Weights of a small segmentation model: encoder layers 16, decoder widths [64, 128, 256, 256].
Rows from block 3 of the decoder of a small segmentation model, named by matrix and row number. Rows with one number belong to one channel. Each number is 200 + 20 x the weight over its row's rms, rounded and kept within 0 to 999. All counts start at 0.
After each channel's rows are labels from the 100 images, of 14976, where the channel reaches its highest value: "responds to" is what is common among them. Only what is clearly more common there than usual is listed. The data: scattered letters and digits in many colours. In brackets: how many of the 100.
# convs0: first 3x3 conv (decoder.decb.0.1.convs.0.weight, 256x256x3x3, each kernel summed), inputs 52-103
# convs1: second 3x3 conv (decoder.decb.0.1.convs.1.weight, 256x256x3x3, transposed, each kernel summed), outputs 52-103

convs0.57,182,187,207,192,192,210,189,192,174,188,209,201,190,206,153,187,194,209,187,226,224,205,187,225,191,186,184,200,218,189,206,201,214,195,191,187,214,185,160,220,173,170,203,205,206,207,184,211,171,178,220,211
convs1.57,228,172,211,225,199,200,211,207,219,210,173,180,198,193,215,222,200,214,205,207,184,200,189,209,235,237,223,185,196,222,200,212,173,235,236,220,208,198,217,202,210,179,193,217,182,194,226,171,195,216,144,203
responds to: black (54); brown (40); the character E (25)

convs0.167,189,212,182,227,211,205,195,180,169,215,221,208,222,195,224,208,216,187,181,167,189,164,196,180,215,182,214,178,196,163,201,200,191,205,187,190,201,209,191,181,192,192,183,243,167,188,224,192,198,228,181,204
convs1.167,218,167,242,185,207,215,218,207,216,209,174,188,174,216,190,198,208,199,196,212,191,236,207,246,209,201,197,189,200,249,180,178,185,217,179,209,186,150,220,205,205,196,200,181,245,218,178,205,188,172,209,193
responds to: black (42); blue (41)

convs0.155,184,207,210,212,212,213,193,182,207,187,181,224,201,160,168,169,223,226,178,214,193,180,209,133,184,188,192,198,215,195,174,194,193,152,196,193,182,194,216,209,195,176,214,210,166,217,195,213,207,191,192,189
convs1.155,231,202,207,213,188,204,211,192,186,186,201,179,187,215,242,204,211,213,217,206,214,227,205,237,226,225,213,186,195,200,200,189,208,241,192,191,196,177,187,168,215,205,200,183,222,178,193,188,231,236,185,203
responds to: the character E (29)

convs0.208,168,192,150,230,207,195,226,182,208,182,165,182,155,209,187,191,212,181,217,170,224,209,226,157,205,179,200,213,192,227,190,196,186,196,187,206,213,216,178,199,156,210,200,204,224,207,245,187,227,171,204,186
convs1.208,227,233,274,217,178,225,190,208,179,191,194,197,228,190,205,205,203,189,211,211,198,202,205,191,173,189,198,192,189,196,187,200,208,219,215,207,206,182,240,215,220,169,200,185,217,188,202,203,180,218,191,206
responds to: brown (52); black (50); purple (43); blue (40)

convs0.46,213,192,212,200,213,211,175,167,182,196,235,208,256,219,197,196,221,218,201,198,224,167,218,181,180,205,199,215,196,191,249,223,188,178,217,167,209,234,174,214,177,195,160,202,212,186,192,217,206,205,207,155
convs1.46,202,226,213,208,180,201,247,219,212,205,192,199,180,174,180,216,191,191,204,201,186,217,194,210,235,211,191,177,216,206,196,200,234,204,204,242,183,195,240,199,221,171,221,207,231,189,190,187,197,177,210,228
responds to: the character W (29); the character N (27)

convs0.45,209,197,195,205,259,194,212,201,171,204,207,172,213,197,150,201,219,201,246,207,184,191,179,203,205,178,217,229,214,218,237,191,189,175,208,186,209,203,196,177,219,205,178,202,199,185,188,199,175,185,211,228
convs1.45,196,231,204,194,181,181,223,195,212,210,170,188,200,204,232,205,192,197,186,206,197,202,197,218,180,210,202,177,187,175,188,225,214,201,190,195,207,190,197,165,159,172,201,182,195,208,213,177,256,183,192,192
responds to: black (46)

convs0.96,197,217,188,164,209,187,183,189,179,173,203,189,173,203,192,255,251,191,207,165,165,188,208,186,236,203,219,190,188,215,195,187,170,180,227,216,178,213,170,218,210,212,238,211,200,171,176,215,189,210,180,249
convs1.96,180,181,206,205,199,189,179,186,206,187,174,196,218,188,205,127,177,204,222,188,206,187,223,204,192,182,219,208,183,200,170,218,192,212,177,157,189,171,207,183,175,214,172,168,185,200,195,226,189,201,226,156
responds to: count: one (58)

convs0.181,195,169,214,211,217,192,209,197,201,200,186,226,174,192,179,166,235,182,212,185,176,213,160,194,217,198,243,218,181,182,229,208,184,209,196,200,212,210,178,191,197,202,170,230,183,187,228,200,194,179,206,187
convs1.181,222,190,190,219,161,179,161,203,189,200,224,150,197,174,196,270,186,214,179,212,223,190,261,222,206,177,231,188,189,197,218,228,221,192,227,189,204,188,181,187,185,217,224,217,198,199,197,247,203,204,196,165
responds to: pink (41); orange (40)

convs0.249,171,198,203,193,213,198,186,164,185,210,227,220,225,187,219,228,204,221,232,198,227,205,203,192,220,199,182,213,179,169,202,222,199,175,190,210,165,205,227,195,235,212,189,208,226,216,154,197,189,187,216,210
convs1.249,200,183,253,207,159,215,167,219,185,200,218,183,210,213,206,156,191,206,176,213,203,169,189,221,174,211,198,163,209,248,175,182,206,197,192,210,253,180,178,243,163,202,208,198,206,198,223,193,189,237,193,186
responds to: the character W (29)

convs0.53,197,155,204,215,186,236,202,168,177,185,183,190,224,219,243,187,213,199,184,197,226,179,188,212,233,164,234,181,163,211,194,191,218,181,201,198,191,213,214,187,228,197,223,196,164,207,191,186,175,183,207,196
convs1.53,172,217,185,224,220,181,223,188,200,174,194,171,191,235,185,237,173,198,199,210,199,210,213,185,190,220,185,245,198,216,222,222,174,188,214,220,178,178,202,198,187,214,201,195,215,228,221,173,220,191,179,181
responds to: pink (43); orange (40); count: one (38)

convs0.230,206,203,139,196,210,190,232,202,164,206,195,184,189,158,198,177,235,181,191,191,183,202,218,210,204,169,188,206,186,184,218,217,185,204,182,203,205,202,174,175,184,211,206,194,245,197,201,207,220,186,235,187
convs1.230,202,191,286,196,195,212,186,215,165,194,178,204,199,214,211,192,185,190,197,213,202,190,175,189,197,209,195,193,193,202,185,173,187,221,197,210,214,181,221,207,215,193,199,175,187,196,203,180,179,195,205,197
responds to: white (41); the character G (27)

convs0.217,197,192,170,191,207,208,222,211,207,192,201,185,193,233,190,239,226,197,154,209,209,188,220,185,185,235,194,199,202,203,211,193,209,242,223,215,195,189,212,227,203,164,183,259,211,170,196,242,227,200,187,238
convs1.217,187,197,190,186,219,183,171,189,163,193,199,221,202,187,191,186,183,187,205,205,219,210,198,216,196,184,201,220,200,193,203,189,196,189,223,228,228,200,247,211,203,206,207,191,218,213,195,174,184,203,220,188
responds to: the character M (54); white (54); the character W (26)

convs0.218,193,185,195,173,216,207,206,190,182,191,186,193,220,210,210,206,182,212,185,195,215,235,227,214,209,212,169,224,178,200,206,194,189,198,184,192,181,179,143,177,216,171,190,216,207,213,183,221,192,191,209,216
convs1.218,184,192,182,241,195,235,186,190,178,209,193,220,202,212,207,204,187,188,200,211,201,188,205,193,190,184,220,198,177,211,224,225,210,197,205,200,163,196,195,170,202,202,210,173,215,192,202,185,247,172,205,199
responds to: count: one (86)

convs0.110,166,181,194,201,253,194,204,191,220,142,210,181,212,169,186,195,210,198,189,148,218,177,188,223,202,212,167,201,199,195,223,196,202,168,182,178,221,200,215,179,210,221,203,214,198,192,181,219,159,162,205,213
convs1.110,201,211,247,213,163,205,176,174,168,207,196,216,162,187,202,213,180,184,221,197,206,179,210,167,203,199,220,201,198,219,197,194,187,196,179,202,177,197,202,183,187,209,207,207,194,190,204,233,210,225,198,173
responds to: blue (43)

convs0.141,206,177,224,207,222,183,215,204,209,196,191,228,211,181,170,232,204,247,198,212,202,184,204,178,176,194,179,210,222,210,207,171,196,151,182,198,193,235,180,220,170,213,199,208,179,219,198,216,207,222,217,188
convs1.141,199,171,216,198,191,208,197,179,163,211,152,189,184,216,228,168,208,217,204,192,186,207,212,249,216,214,221,200,189,203,183,200,190,246,208,176,190,153,204,149,211,189,196,187,181,197,207,174,190,199,186,224
responds to: white (64); pink (46); yellow (43)

convs0.49,175,130,209,230,220,213,183,197,163,198,199,193,183,212,170,203,203,202,207,189,204,200,206,203,216,192,202,207,176,221,205,188,186,206,206,202,195,187,169,175,219,217,194,232,190,224,181,195,198,188,219,219
convs1.49,167,203,165,189,215,204,203,194,214,173,188,189,209,199,230,212,195,211,212,179,196,224,186,193,205,215,218,211,248,185,232,209,201,199,196,175,171,220,203,225,186,176,226,194,212,211,182,207,198,185,167,196
responds to: count: two (42); count: one (42)

convs0.220,223,149,202,217,192,193,199,214,150,204,186,213,209,185,201,165,200,158,214,209,214,186,212,212,227,209,205,218,209,208,187,201,183,187,194,222,191,198,186,162,232,177,221,229,212,197,213,202,203,201,163,196
convs1.220,182,228,156,203,219,190,202,200,204,185,210,202,170,208,189,180,199,210,184,184,189,222,175,185,188,201,178,187,203,211,180,206,210,235,176,210,186,223,207,214,171,206,194,171,188,221,198,196,198,176,202,198
responds to: yellow (42)

convs0.74,176,191,205,195,169,186,210,191,159,208,195,183,191,186,186,183,191,192,181,197,175,198,175,183,235,175,218,234,184,185,196,205,214,216,184,243,191,179,193,210,223,179,198,233,210,208,197,192,209,183,213,200
convs1.74,198,196,228,194,200,195,188,210,223,217,188,220,224,200,197,203,199,206,193,185,189,190,206,230,140,201,207,172,213,188,232,199,207,168,225,170,188,203,174,180,215,220,182,213,228,200,201,221,230,225,178,195
responds to: black (62); purple (49); brown (49); blue (44)

convs0.48,197,222,215,201,214,195,199,215,189,175,225,184,211,237,214,223,221,196,186,161,207,194,199,207,209,208,207,170,206,201,188,187,217,205,169,194,195,211,168,203,211,227,204,268,193,201,202,224,190,213,176,214
convs1.48,213,196,197,202,190,202,207,188,172,183,173,202,197,206,187,176,202,225,183,240,198,234,224,204,195,207,203,192,200,193,196,198,203,228,218,208,205,184,234,163,185,193,201,169,197,194,199,176,218,208,181,220
responds to: the character Z (25)

convs0.33,206,200,192,231,188,188,195,183,168,207,221,210,175,206,194,198,203,228,196,147,144,201,199,222,233,186,231,170,207,214,176,196,173,214,181,167,171,199,188,184,213,184,194,180,171,183,205,155,208,170,194,188
convs1.33,195,176,200,156,215,192,219,201,181,206,197,208,179,185,179,172,174,206,222,219,201,204,186,192,178,179,189,216,187,208,222,204,218,228,230,211,236,204,282,205,200,200,200,204,235,208,189,178,174,202,197,197
responds to: black (61); brown (42)

convs0.206,202,210,163,224,204,214,195,214,195,196,232,162,219,204,232,200,193,144,198,150,185,172,182,219,209,196,181,187,217,208,222,212,178,166,180,192,200,211,205,206,216,235,175,190,186,207,178,205,216,229,146,181
convs1.206,222,176,270,227,212,202,218,190,204,234,158,204,163,224,198,203,213,206,205,226,216,225,206,187,204,210,210,193,181,191,186,174,232,231,186,222,167,171,193,201,227,157,206,216,197,186,205,208,206,182,204,229
responds to: white (60)

convs0.134,188,191,206,212,207,239,158,213,212,202,217,196,206,207,208,211,191,219,218,187,208,187,202,182,185,200,169,232,235,183,185,231,195,212,231,180,203,187,198,187,175,208,211,206,209,198,202,222,153,203,217,174
convs1.134,193,151,272,223,195,185,223,192,206,211,198,206,191,205,175,227,212,189,211,228,200,224,207,214,175,200,212,188,205,249,196,176,195,201,159,223,206,175,170,220,198,204,198,198,214,221,202,199,218,174,203,216
responds to: the character W (26)

convs0.209,219,184,205,206,231,204,178,180,214,227,203,207,171,186,199,209,177,195,200,198,196,205,248,198,237,204,228,225,216,189,216,217,212,192,230,224,203,184,179,225,180,163,201,208,185,203,168,215,220,171,230,221
convs1.209,180,182,160,184,180,191,208,164,178,188,185,195,185,210,177,185,220,195,190,185,200,222,217,174,167,166,194,203,207,209,220,180,204,217,195,201,198,215,280,170,175,209,201,184,250,197,208,196,183,206,157,186
responds to: the character M (42)

convs0.172,181,190,169,199,185,198,202,214,198,192,210,188,206,206,220,206,175,225,177,209,204,183,222,200,210,195,182,202,203,205,213,218,239,182,180,196,216,207,176,209,197,162,192,180,236,200,230,231,153,177,204,218
convs1.172,215,166,188,156,211,183,210,207,168,200,179,178,188,215,150,169,203,184,203,203,195,219,206,223,187,170,209,185,202,197,193,206,185,195,214,221,240,214,240,148,193,217,191,211,202,195,188,160,195,204,219,177
responds to: white (71); pink (57); yellow (50); orange (43)

convs0.21,196,201,218,202,225,202,158,191,205,210,204,224,197,222,195,212,207,192,188,190,176,205,196,204,187,200,241,188,239,204,224,181,203,229,183,180,196,214,183,184,193,188,228,199,170,179,186,202,184,248,201,204
convs1.21,201,202,214,209,167,184,217,208,173,181,202,194,194,187,196,199,198,203,194,216,201,219,206,219,221,193,168,187,181,220,181,197,190,193,201,248,211,181,214,190,182,190,169,213,221,206,213,197,208,162,186,231
responds to: the character N (32); the character W (28)

convs0.190,222,146,178,233,220,174,202,173,178,203,205,190,203,177,195,200,210,213,192,174,178,219,202,214,231,178,235,157,222,225,200,195,223,212,207,208,152,185,173,170,177,211,199,220,184,189,214,168,216,214,192,203
convs1.190,168,203,197,168,226,196,169,194,223,187,196,203,208,185,190,182,223,218,182,156,208,201,216,185,214,217,237,218,215,199,219,207,190,190,214,199,197,257,183,239,199,191,230,262,195,195,195,220,192,178,183,209
responds to: yellow (46); white (44); orange (40); pink (40)